A small image classifier, trained from scratch.
Model: arch inception, widths [128, 256, 512].
Training: adamw at rate 0.0032, 28000 steps, batches of 512, held-out accuracy 94%.
Data: trained on small renderings of single solids in any pose, 197500 training examples, 72.6 epochs.
Rows from block 3 of a small image classifier, named by matrix and row number. Each number is 128 + 32 x the weight over its row's rms, rounded and kept within 0 to 255. All counts start at 0. After the name is the row's rms in percent of the matrix's.
After each channel's rows are labels from the 100 images, of 14848, where the channel reaches its highest value: "colour at peak" is the nearest of a few named colours to the mean colour under the peak. Only what is clearly more common there than usual is listed. The data: small renderings of single solids in any pose.
# r30: branch 2 reduce pointwise conv (model.blocks.3.r3.0.weight, 64x256x1x1), inputs 128-255

r30.24 098 [ 94  86 155  78 109  81  93 138 158  90 110 199 122  89 115 110 150 123 163 117 115 158 150 158  72 113 171 161 136  79 129  87  53 136 122 117 160 104 160  98 140  72 111 122 164 131  67 149 160 132 105 119 165  64 107 123 149  91 147  88 113 178 122 103 146 153 112 139  91  75 174 108 116 107 183 120 117 129 105 201 163 143 155 108  88 177  58 150  63  72  94  89 154 175  98 112 189  84 164 141 125 167  99 125 161  95 110  96 137 115 115 111 105  74  95 153 131 112 136 110 177 101  68 121 125 103 146 125]
colour at peak: black

r30.61 103 [143 144 137  71 115 102 119 115 134 139 203 170 138  89  72 207 120  86 148 137 155  84 155  80 132 180  80 140 105 123 106  90 146 117 135 173 101  51  56  96 157 104 156  93 103 112 114 152 121  85 148 121  91  89 146 139 189  56 165  64  86 107  45 142 149 154  79 167 169 130 140 159  99 153 131 118  85 106 140 142  72 170 139 128 123  82 160 133 104  93 117  48  80 156 111 158  89  51 137 121 184 143 181  91 169 147 106  76 136  61 135 146 101  73 138 160 112 124 141  77 141 151 130 128  66  72 129 104]
colour at peak: black

r30.9 103 [165  85 132 164  64 110 153 129 158 141  48 135 114 156 128  96 129 139 118  69  84  92 139 115  82 146 132 110 135 138  99 147 123  96 106 105 118  95 102 155 159 171 110 140 152 120  87 133  91 132 122  93 118 142 123 123 148  96  89 110  45 136 127  84 148 127 120 119 151 115 112 100  94 143 109 115 120 109 134 102 131 174 152 111  88 131  87 108 146 118 164 139 138 103 142 142 124 126 131 164 101  83 196 113 122 122 122  95 121 138  77  99 108  91  67 153  90  97 119  77 130 137 112 134  65 108 118 108]
colour at peak: brown

r30.4 100 [182 192 106 176 122 172  83  56  72 103 123  89  62 180 148 153  94 174  81  32  64 186 166 124 169 105 167  86 157 108 107 134 116 139 123 187 124  99 114 120 113 119  62 179 123  69 119 116 134 126 100 129  88 126  97  89  76 121  58 111 110 174 128 116 119 133 133 100 114 101 187 111  91  98 181 124 119 161 159 115  94  77 118 144 156 143  85 165 138 114 161 143 119 144 132  91 130 153 152 137 160 105 118  83 165 149  99 166 140 112 165 176 130 121 122 144 138  89 117 110  99 166 114 158  69 129 120 121]
colour at peak: black

r30.8 095 [177 103 120  79 128  92 132 172 152  99 132 134 174 161 125 151  54 102  77 102 167  83 144  80 125  74 136 125 144 130 160 131  84 174 176 102  88 109 140  86 138 117  65 157 136 125 187 136 139 124 112 107 112 115 168 124  76  80 154  96 114 128  93  89 107 130 138  93 101 124 129 139  79  96 146 179  92 134  94 141 120 122 105 171 179 145  77 161 139 177 122 148 164 120  89  75 159  87 105 108  94 149 169 125 112 131  89 164 110 150 133 119  98  97 153 103 106 207 135 146 107  75 126 118 188 113 141 106]
colour at peak: pink

r30.10 099 [168 154 159  90 122 175 117 175 113 130 111  83 111 134  72 155 157  93 138 212 153 124 167 132  96 104 112 164  75  66 126 107 135  91 110 137 128 128 118  78 116 132 144 125 141  67 104 119 163 109 115 212 122  95 111 185  72 111 162 148  68 189 116  91  82 154 116 153 132 154  92 108 111 161  63 150 103 151 113 133 143 166 113  89 116  79  97 138 141 122 156 101  81 138  81 185 107 103 160 172 100 182 160 152 169 124  87  94 106 128 161  57 144 173 102  60  92 133 137 130  81 123 126 117 182 107  78 129]
colour at peak: brown

r30.32 098 [109 100 117 110 187 150 150 128  70 103 170 115 136 146 118  60  82 105 133 165 139 122 109 118 112 157 116 152 114 131 109 129 133 130 102 147 145  99 114 108  69 154  82  49 132 118 127 149 135 144 111 138 130  87 129 124 121 104 173 105 104 106 149 154 183 136 102 141 103 163 138 120 153 101  93 134 120 170 162 107  68  99 158  91  22 106 116 103 139 159 146 165 126 171 100 161 169 102 110  66 130 135 115 204 167 124 157 128 145  87 128 154  88 130 156 125 128 129 143 161  95 164 145  86 164 125 164  88]
colour at peak: brown

r30.44 101 [120 109 115  93 135 144 103 106  64  65  60 152 185  65 148 145 145 122  98  57 148 147 126 182 152 142 119  56 135 136 113  97 138 101  69 117 117  81 151 149 113 137  99 129 122 104 142 158 154 141 101 147  99  98 138 166  94 110 150 111  69 144 118 137 106 142 158 120 135 151 118 136 113  92 132 147  71 156 101 161 183 122  83  54 118 150 133 113 137 146 120 120 140 111 180  97 148  90 138 141 125 105 122 129 122 117 108 147 149 121  95 127 128 121  89 142 127 159 143  99 117 151 124 128  82 114 147 134]
colour at peak: pink

r30.56 097 [122 106  96  91 161 110  99 154 125 140 116 139  86 149 184  98 124 118 100  24 106 136 165  79 187 162 120 146 117  75  99  94 121  99 141 115 162 116 116 160 148  91 146 133 137 139  96 176 169 160 164 170 168 109 112 114  70 190 104 171 156 115 111 160 110 122  93  97  80 125 171 152 112 163  54 140 172  96 114 140 161 155  74 147  92 149 158 171 149 114 157 156 110 116 161 132 120  93 114 162 122 142 170 153 108  97 190  81 118 133 115  84 132 130 114  87 163 103  91 125 107 142  86 137 158 112  95 102]
colour at peak: brown

r30.47 100 [157 116 147 118 137 121 139  84 141 132  90 122 131 140 138 156 148 155 142 134   1 106 128 160 193 123 184  94 137 184  94  67 121 140 119 118 153 117 126 143  98 116  95 105 108 161  96  90 178  91  97 126  21 109  45 102 111 127 111  72 148  75 127  82  82 149 158  68 135 104 174 163 155 107 145 113 124 141 112 100 171 154 118 125 121 122 136 187 121  50 143 120 163  90 101 105 146 148 148 107  69 106 158 103 143 124 128 121 122 129 136  73 165 115 113 103 115 137 179 158 145  85  93 111 152  90  95 114]
colour at peak: black

r30.5 096 [143 139 104 145  97 169 103 134 112 122  89 101 151 136 126 107 100 129 126 175 142 159  92 160 156  61 103  78 138 131 124 112 108 117 127 115 153 169  61 117 102 120 104 119 142  63 122  78 156 154  66 175 110 158 108 121 125 103  83 126 101 139 142 156 132  90 127 101  60  88 108 165 155  46 136 193  88 131  74 108 142 135 100 131 137 144 110 121 147 113 150 122 110 118 138  45 166 156 147 103 124  80 105 144 134 129  83 142 129 158 121 145  31  74 104 129 145 138 152 180 176 121 163 134 173 112 101 117]
colour at peak: black

r30.1 098 [101 116  97  91 156  88  95 137 151 154 117 132 150  85  76 120 130 128  97  68 105  99 165 135 132 150 133 164 141 129  66  82 118 135 155 117 149 165 147  60 119 104 113 113 153 129 143 105 112 124 205 178 139 116 115 130 116 153  79 155 148  60 119 191 105 139  98 142 142  90  91 100 150 190 126 132 113 165 150  92 182 162 141 141 139 121 142 162  81 102 100 160 183  93  95  52 171 129 156 143  76 129 105 109 135 115 134 158 132  73 162 193 169 118  81 118  87 123  64 143  92  92 146 115 106 149 155  99]
colour at peak: brown

r30.17 098 [193 178 125 157 139 174 129  61 116 190  75 130 122 197 135  79 108 159  52 102 131 128 175 125 146 133 167 107 102 166 100  81  95 118  85 130 129 144 141 118 146 110 105 179 174 106 175 173 131 126  77 108  96  94 105 133 114 147 143 123 130 179 132 113 147 184  89 198 133 147 170 130 118 158  82 156 172 147 136  98 137 138 165 136 101  95  64 140 122 150  89 130  86  80 129 112 132 101 136 106 180  93 114 155 185 152 138 131 111 135  97 167 109  87 104 109 116 131 123 170 119 140 114 159 122 161  92 150]
colour at peak: brown

r30.0 104 [126 170 150  66 139  97 133 134 126 199 172 160 153 135  90 115 160 174  97 147  74 161 113 135  72 114 193 182  84 126 133  33 135  84 131 137  89 120 104 154 137 107  81 143  89 153  91 123 178 161  88 115 131 134  74  88 125 111 108 121 122 118 111  47 144 128 177 101 144 107 159 131 123 137 149 115 102 141  79 133  96 113 128  74 180 128  71  93 160 103 151  64 121 144 142 101  72 173 123 124 125 145 164 119 157 151 129 108 132  97 173  92 168 116 123  91 114 166 124 115 129 138 111 139 104 136 162 167]
colour at peak: black

r30.19 099 [173 187 146  83 172 118 117 135 140 144  98 162  74 166  65 116 179 117 161 153  56 137  98  89 109 155 162  99  88  44 135  83  65 106 116 146 149 106 102 143  24  89 133 107 149 162 146 131 119  63 127 134 144 151 117 111 135 122 147 112 124 117 164 115 150 146 169 129 139 129 123 138 127 100 171 102 145 135 167  84 103 159  99 159 133 107 123 144 134 141  97  99 150 113 118 112 100 149 122 128 129 127 133  82 158 140 147  98 108  91 202 168 108 140  92  86 115 115 166 184 107 132 172 107 157 147 152  95]
colour at peak: brown

r30.39 101 [120 156 153 145 161 156 125 140 105 158 138 118 109 142  47 140 160 126  95 161 143 133 128 120 155 125 155 128  91 167  98 114  91  62 124 169 120 119 132 125 106  56 146 143  87 136 115  95 204 103 116 150  97 140  69 190 143 151 111 109  83 107 134  71  70 173  81 183  96 100 104 200 131 100 105  74 116 149 107 122 172  77 204 127 138 116  87 149 143  85 188  77 133 151 155 141 124  90 118 126 143 123  34 136 141 121 131 104  86  88 138 138 140 112  87 135 152 168 158 101 124 130 132 132 126 108  84 162]
colour at peak: black

r30.22 101 [157 111 160 152 157 197 133  77  86 108  96 112 171  76 150 100  77 101 103 130 154  59 175 112 145  97  82 108 140 121 141 105 129 124 122  73 133 144  63 113 128 104 129  84 136 143 146 162 107 166 133 111 151 107 118 161 155 134 109  59  72  79 157  64 113 192  84 116 111 138  76 159 128 107 109 132 155 105 151 161 133 103 126 179 128 124 116 134 124 146 118  89 104  94 174 109 121 146 171  89 154 151 133 127 152 143 120 147 141 121 163 120  90  97 130 116 134 126 118 129 168 143 140  99 118 161 102 155]
colour at peak: black